config = dict(
    train_examples=195000,
    horizontal_flip=False,
    vocab_size=28,
    encoder_arch='resnet',
    text_encoder_parallel_block=False,
    residual_init='none',
    max_precond_dim=1024,
    lr_schedule='linear',
)
Rows from block 7 of the image encoder of a small contrastive image-text model, named by matrix and row number. Rows with one number belong to one channel. Each number is 128 + 32 x the weight over its row's rms, rounded and kept within 0 to 255. All counts start at 0. Numbers have three digits each.
After each channel's rows are labels from the 100 images, of 14848, where the channel reaches its highest value: "strongest on" is what is common among them. Only what is clearly more common there than usual is listed. The data: simulated telescope pictures of galaxies. In brackets: how many of the 100.
# convs0: first 3x3 conv (encoder.blocks.7.convs.0.weight, 144x144x3x3, each kernel summed), inputs 0-143
# convs1: second 3x3 conv (encoder.blocks.7.convs.1.weight, 144x144x3x3, transposed, each kernel summed), outputs 0-143

convs0.128:128125121093101140146096150125150148114094050162125105128108132065168146128153087115065117115124153100120079108119124103104099129246178080148148131154138121150136112089090102147150155121069089107094096137133181141093186088118184131104092076117107184107135157145134082200126135107100089106124074140164101155148115153149145137126124043076168137112131102130140136089114059133107175122115103199147119152127112112091169103109127087069103
convs1.128:094116055170108143145152153184135094091133148083125197132123112164091124071148122124186165111103130123137115166186143085074145113126097195188111149163115081130143084120133106113111123176143122074132123124106110133084113114108099076126115093070107121115164073104076162102070119133077090156120152086140102077095098167143101067130104141173159183136129093093152086140093124089164169127128164111126100147052073147160109121105094125123080
strongest on: two-armed spiral (100); winding: clockwise outward (58); winding: anticlockwise outward (42)

convs0.36:123124118074142081077177132151140095137127091122143109086115163163127133118149104090191108195125083185076122140135086105152113114189140183138122124106111065134133109099156148138164102128106159155125150075171157102142082086036094080173145137130132099131047117139120095115109124172156157153200111070183191085082118130136181138092140144108182138138164131145132169122100076080111133119117088086122116126126140164097132162131098075113127
convs1.36:161045142134119127093103174106066105147167071131139115110119099124152076133168131112127151149141162085102163080133136109123160120102113137122122107136082115152125132111095118134095092118105154169145139075160108064150119101207125149154136150138153149104055122149135080192117085139127148150255155121144136132137138128148197109143106180189107122156151155146113129159123158134106103133191080033105155142128092124059135158124108126120145
strongest on: irregular (100)

convs0.38:101131108122130097092122177140124130147124118146117096118104134160109092135101137129190176220181145175102123155069172114111114137110090132159188166128086114142082118142147081137143128127100158141096049172094147155104069079134143176166139094075100089139140048171118115103129107132148057206123125077125061138106102123105133093133138147088151116127188174094120098118086166090085146133124126109115087169061140112128131144150137109083090
convs1.38:147160055125092085097134164161049056115091108141098120120140109162108123124167125126154143088136148122107157125096104196165120171112122107183139102151157118152122142164107098120135197093076120153120183166148110155142120123175124135162105165156135099151129119175093156112086114162104098085149168104067153119151091175069104134078140140180115162094157166065136095115081139122170177070177100122139048090111139118160179140129158109112101
strongest on: irregular (100)

convs0.5:120059115115102145136162127154156075080124127106126155153108135173083077136114120143162084097127095152161108117122100162167105136151127122095105159150117107071083170067083124116065109097148158150154081161120133104097106114113095069151056099148127078129095158115111116104134152138158164186107083139102176058185149075112076141036095145098153135132129157084089088144099138101103100137147080121105085080103166133093155189149092109148137
convs1.5:169119139103122136127128147034156095158087076112117133204145138140126101129162143137133095140103117099142090116123127168166132127113134139170103131188153113116087205138044119106106111083102120144111140112152149160116114102116142119138099145095121123157122186104069089079110157090160131120176142131138160113148065165109194192160159128110078128097169100091112193160156098131168049163066105125102110142082151062120079147124120178135152
strongest on: irregular (100)

convs0.70:101114182115131092109116229146126125153111123126096191129152139183112149130111128130227128140141117157091104139089109115113093114155085144169126169137145112164127113097096111093122112136068195186123129057140107155121090087076118115213103138130081083134147119124114147109144115097117109223091159090144136094116120116154143118176108160070158109090173148098127141119103092109100082122099137110159149136077092078130075160123143061122133
convs1.70:165135101101110129104156159124187093152169146169112184087126132106097122080196080126144135099100138117097158145115154137112138112087121153228077167204107151153165088102103100119094189109128096177145114129160138080137150133128123142166113114139105065139139108135130067122122108096125105141154170120151147132158123156140081075092167184160140128141155178186102091172080075136148159101160112075118135102118064101137106179105085071168113
strongest on: irregular (62); two-armed spiral (38)

convs0.123:161077103131134128109097097181104097121249130095139144154112135137120105089120143155062148125144132170121151115099146138140124097179104127121120151134152162146150089161064131127135104237100162077121144139128159174084090094055139158101112141084122122183082162156124135126122114146133133131175064079122098128117130143129112088101104115162086140140079161170095160114098049145144148138152135134119202106087154160171131143130188118106173
convs1.123:160071103096095122075097131134126103145137127094178162111120094088043111087107099137115116103121138146130094077118111083089146135157104125143122084094144066097113132107084118155068158116134116146134076159076100066101107090109066116125155067089168056124140144150097135149108073127153127119143186110107070097132140123130074147081156085129118144176148161102143135100126156068104118101133079079122171132144127112024113105114072152111150
strongest on: bright star with spikes (100)

convs0.87:112107087122103027066092175161118126122154148160139126152087148146087106126089126119191158179087141088099140071136100121053126126121076106156154113108121119076083074119127148114172103137137140120132112141134085149127089102083143128139098135149137124114115081121142146075122114245144056145103127128124077097107113097114119105082151142198129136063089135152159141117143051108111098160090121114120125142090132154119062166166126145136091
convs1.87:140058120141163108086150189137053130129118124158147097177143139107150085098137134144139141169148114144151154157124158130136164132144128133181118107175065132155150126111115122096130135128135147134106153186112087103131082111213130090151145116145104151165171085150146097113127106141119097124124150158158130150107113129075159092164160153153162128162164174139191162108063036141147096086230148114130103096073078127035167087124139132105143
strongest on: irregular (100)

convs0.26:148126113113120135095105108103189083157079122110119094125141080195163186076123123187167091090191120119108099066120198155122098119079046157119109162104169130162143141099122148161106116154122139188137199091165160157145150157166160162148126093158139115152104183126122057171136110094119109187126175132181136131127159149152117116154106147105167088159083118116134108148130156070140074155126136125148120084076127132121058107119101100132157
convs1.26:105144134145131136192076139130216139124081130138057232067104117155166200099126140095113156101091123097083145083106114107075120155166129110074126143105139119126156130142116166120095095146113107108124101049102142086129160119098129098103141145103105108117078085097108122108130182089124106123117179125089140129108133089229075116110114120117137114166137107221105181104151114117126141085100128122177101083102136089101139119143109123119122
strongest on: two-armed spiral (100); winding: clockwise outward (53); winding: anticlockwise outward (47)

convs0.107:165107097104127062135122138143083143083124183102182140108106163140150078131133100146162144098107124093113123096054109139178130132144069188158095119080123063080098126102108112111145187140100169092102104118148101157103099123099162095174107143084082147129161123160139075099093067170086100108104091117080111140142110132111082083117104146095137126122103141143127089099100083068101168083111114137124109102029132059114133166101099151101080
convs1.107:109085157077099136076097148123146122110129161186076151115114121192135137080115122136176086106192135220074114131169168167075129108125167109175159149147097096109124156120108154122208111091216157131154130105091159143140118168147101099145140146060163112153171136120118123132112114054146093180159138115154100144111139139119136113155115147095188105075154144136130144115177151169110068154163136145107147148097143128155173102136170170113068
strongest on: irregular (94)

convs0.32:075109087130131105081200101142067107116140109099168154119099054140133089114129170117117101183173107144200115126115138122092069102116098183111135118111072122156124146150130134145149187153117118031071157114126160196145111099116127078117127097121094137117146184079076153140166089131100165167112096143125145151083117061088072122122122180087080111139162169158118124112145154149107138106115152061118106098106119090169093163117147149128130
convs1.32:123135119144119181117118081127062135112152146128069125157171153117166124135102160134107161103162159133092138154096111060176199133064110073120138156120156156161125109155230142133114105116087170140122168145127138143153120168160170150142090079128181101150216129096190129137142136085146142066087188166126141091176100207100115196181133125149129141109152121095070085111150127114116107126142139133141088143087113089154133143145124132159121
strongest on: irregular (100)

convs0.111:238020140140137136143162103214093130186139131152165099143157101122102120127129160176141136092114137127139119173137138096181141150178119139144135120115157157176138145117102124165151091117153078110150106114142133123095114109149147115165105097096134117126115135255137141148128110119088183132102154108144105086151197090151177160177146143103147088123105128163178152161175136142124131151115141126123149111117144103054147137153075138185165
convs1.111:109138149033164095124124126100127157082130153093152093085064153112074074068147138106126110116125092135069163077099129059062145100138120127148176155106102150129116170106148131068125101140123134109174060123104144107113114076153099124112148116060102121130113132077164137144126140105100122101132161134152106115106091087094113118106120135063103110148128130201102178124139145107139128128106141102120107204148167139077067107064070129067093
strongest on: bright star with spikes (100); lensed arc (33)

convs0.52:096145102118126084135203185125142112126145041146114163089112144205137127112141102119203124170157142171102124189090127115134143183173083213130102098203109125132079144166089147103070093096067191133154088100140134102158092109077117115137120134117089124121140130124116091108107144146140087206129113159153083102129134124127123128117108140103145119121174212129120113133124095084145098126100139139148112095121097061055112148139129122146125
convs1.52:060107102105111115092166146132128105114144118146076108084161132103125111177156113112100089076071130131153114116152096112105215116118131174203106166255151146108139152110102090094128123138158083101130145135139120136123121097210136071164158140104123125125122111145128112109109144141117123169156100107124165117148167118110081108128124185179126166127144190137117111152086125140146113145108111089133128121059121121095143233105134125088125
strongest on: irregular (91)

convs0.20:141087128142116108167152093104121077134123112092151109111129123174163109126125145082122094179153125178143125174115089149154115165130149132168175172184154157122149130184127155161118112212094133201134154083108150130117139097165133092160124140012200127114140136068089114079147146107130164134133105089103102191123128221167116121099117153119101094189156125187112115102066088161120114139141153142102163131113107167169176113119146150115138
convs1.20:092126136065111112102174153148120118098115141123126106120136094080065124075106139143111139122089092052148149068098116145149172124145108136142177140131089081140156133103080125111108142130106105090152105108147091217132141101113091183149108095101142112093158137145089125099119154107125170101151170145045136073141085127119177168091128123076062123168103075104103150046133108098093114100093099111129079185145138101050099095088121108096145
strongest on: bright star with spikes (100); ring galaxy (53); tilted (38)

convs0.86:122108122113140098149209172120098058141141118092129118081082163144110102148111103169167082160163109153146148187079106149139091171208117159091162112226153050112108098106130088110112144126084145171151095133096121133122067170099119185144174109149133089134116114114103119097144096143125098151121117171144099142133166136120136101127063072066160174118153171113121080127069147103136105102146111168120118097104125101087148136095134154096069
convs1.86:151151092155121154105180154146046106106133168175097098076115168130145158136076088101182152116163122138141114156114132114149205081099134165194106164219179106133086117161159143114140099129123164173144123125168116087085173105190092097142114097128197149098157075160109160135110114120105152193154141115112170142135117177107152123147118142076172132137087194118116106159125154112115135155122135134077126125073119089147130200132092136165150
strongest on: irregular (100)

convs0.91:085153086137138069109210185153126085112128116130117065065135199128144110129153183133181137142155105134114123120084113124090118082218101194066157117239095121085100128135084126126146122141090092167153037087130127132150104145070092133142103082127119132133141118141097119103095115122159093165124148110156138097111107102128119107110110131095151173115102180133111119108150086074083087137105135156125114106146135082099082106100127128125140
convs1.91:110098126125087123097234201096063133121139134159055114116178124143077124126153098086118085070075123117194140108145120161111159130079123195138050175164126158083106167124122125118143129139115131108115159121158102124154093107140128120137136171133105117088142097141127087163099131090112099132149115130085123144160130153124118119115170160088091146158119148096139126120124156166137123151128103089148116067077088095169118251145142098146192
strongest on: irregular (100)

convs0.34:181130085179134156120104138121157095162165145096099113082111167149105124146104161153111140106146082149119101080126155121107086092123140143135127096092149191192095139159109111187150109130156095115130153097066113108114092148117107077087123165111207110112141169154128152086131122123088131149087201122157122125139228114150113114090100119070074120132091144228104101111141045125135074175120106102126132157112116123120071078165100129151138
convs1.34:104096129133131108107145096127135123070057140122106115096105112046091134089126137076044121102113130053116113127084108113103091074128095124175134126108093084064113119082074132090155123111073106088115076108125094117110151068089143082106136109141113103117106102105079147104128115105124115109120133126072111083113088101122127104082141137093049108112138140115112098059103107099048110057110110136076088136111089150090088153160093136113098
strongest on: bright star with spikes (100)

convs0.78:151151124111126136120128126118173153100192158122143131076149140175134134176142124163111231097147083093129107172155136160108178183119129128165119158143137208177157069128144127177117114232099145174148179110088120194167151112094127174137137160101152131129139156118188146137118151091141149089124117122105121116115184196134140166139120137173143115130186122147074157167160115172169139139141121199139123130091145120109172190142117167148106
convs1.78:122152159118124086141150109144113133118121167108111185035098169151080115104143086117142151144115124121174117044127113058127084136117087126110173136161067057080092157093128127105174161106140085148144087049120123190120136109160100120133106043130144138112146140162064139117133147147112134104173202127070106111143170065109151140150116113091124115131145139094177118120117086087057148099153150121130097134189105161095097131100127145124128
strongest on: bright star with spikes (100); winding: clockwise outward (34); many-armed spiral (25)

convs0.132:121127117172133142139150127157153164181138132114122146103176141152102106137125151180106077168125143144091151160165142114157129185106114121156080157121164072162117129181191166120136136166163171143135143126168182146132078180124142140148181108131129103142149181194201126113161116113093213100161152182153142094118160134165138161173108123169121124142171132173123162164120081145148204121150145121124175122217158192114146209122139130096118
convs1.132:123117115105114118092150134128069134136106156152174107147087069081097125133135132130039133069171119131080150087109110060087177135180157140143140128098104103141115164110134136108111153101113100095138062173068066110116112078162097152145109101090123063093126158127090166091156142123142166092182147125080120103107114081101165138076123174144115075088110101076109143095157170067054140091123124153092133137146144173097112150088109124081159
strongest on: bright star with spikes (100); winding: clockwise outward (34); barred spiral (29); many-armed spiral (28)

convs0.110:118111156075077129136127139145102084098080061064115134098108114171080071127131135137164157187144111153136118173107140133155095163175137173144143125164065164122084108088081090105058081101147120109144109124095070101121146106073094117159066091140115161112110165131129113118122142123141127176078063111125096095098117045152071067092087123062093134107171139111112114141105124130106125118132099097114086108133090101067106184140123128152142
convs1.110:114114086176143150066125112131074101102132122222090114139167101078103125096100071126138154116120155115100127126111104107151185134144165159134088125164171104076177134109164144065115165116127106129174077140118081100115096124093113114137173180125159164126130129122086111147123084094143149142105158125168180072138143114113026151130161173158173089106146179130143069136080080102181128136172115127117121101110064114167115183087133152165125
strongest on: irregular (93)

convs0.42:129097136115069111073110109158168125129207138097097145129108108081139136125091159160166166135096131120140110154125175101131145119152128187133186143114176113119102149154090152164051112079096154150116153104096121184126164163084197154168091132147068106110103161124122135211138077121099105091093201119154097111136162186104128138159119155146087156075131098118135118153088047102165166124069130096154088157126157154121153104131150126184118
convs1.42:053127085132138144165118148099132157095100140100163164143100136131079119072121125059123090082151114091109141081097089083092088111142065110180139122157165083122110119163108148095122138080126124083128098121128121083094137102167059096122138073070158133124123109094128174170106137114094117125170157139159124097118113079131183106064108126102111126074152160154096090078111158121100058099153106170203137149094101100139076146119100150055110
strongest on: bright star with spikes (95); ring galaxy (67); tilted (51); two-armed spiral (27)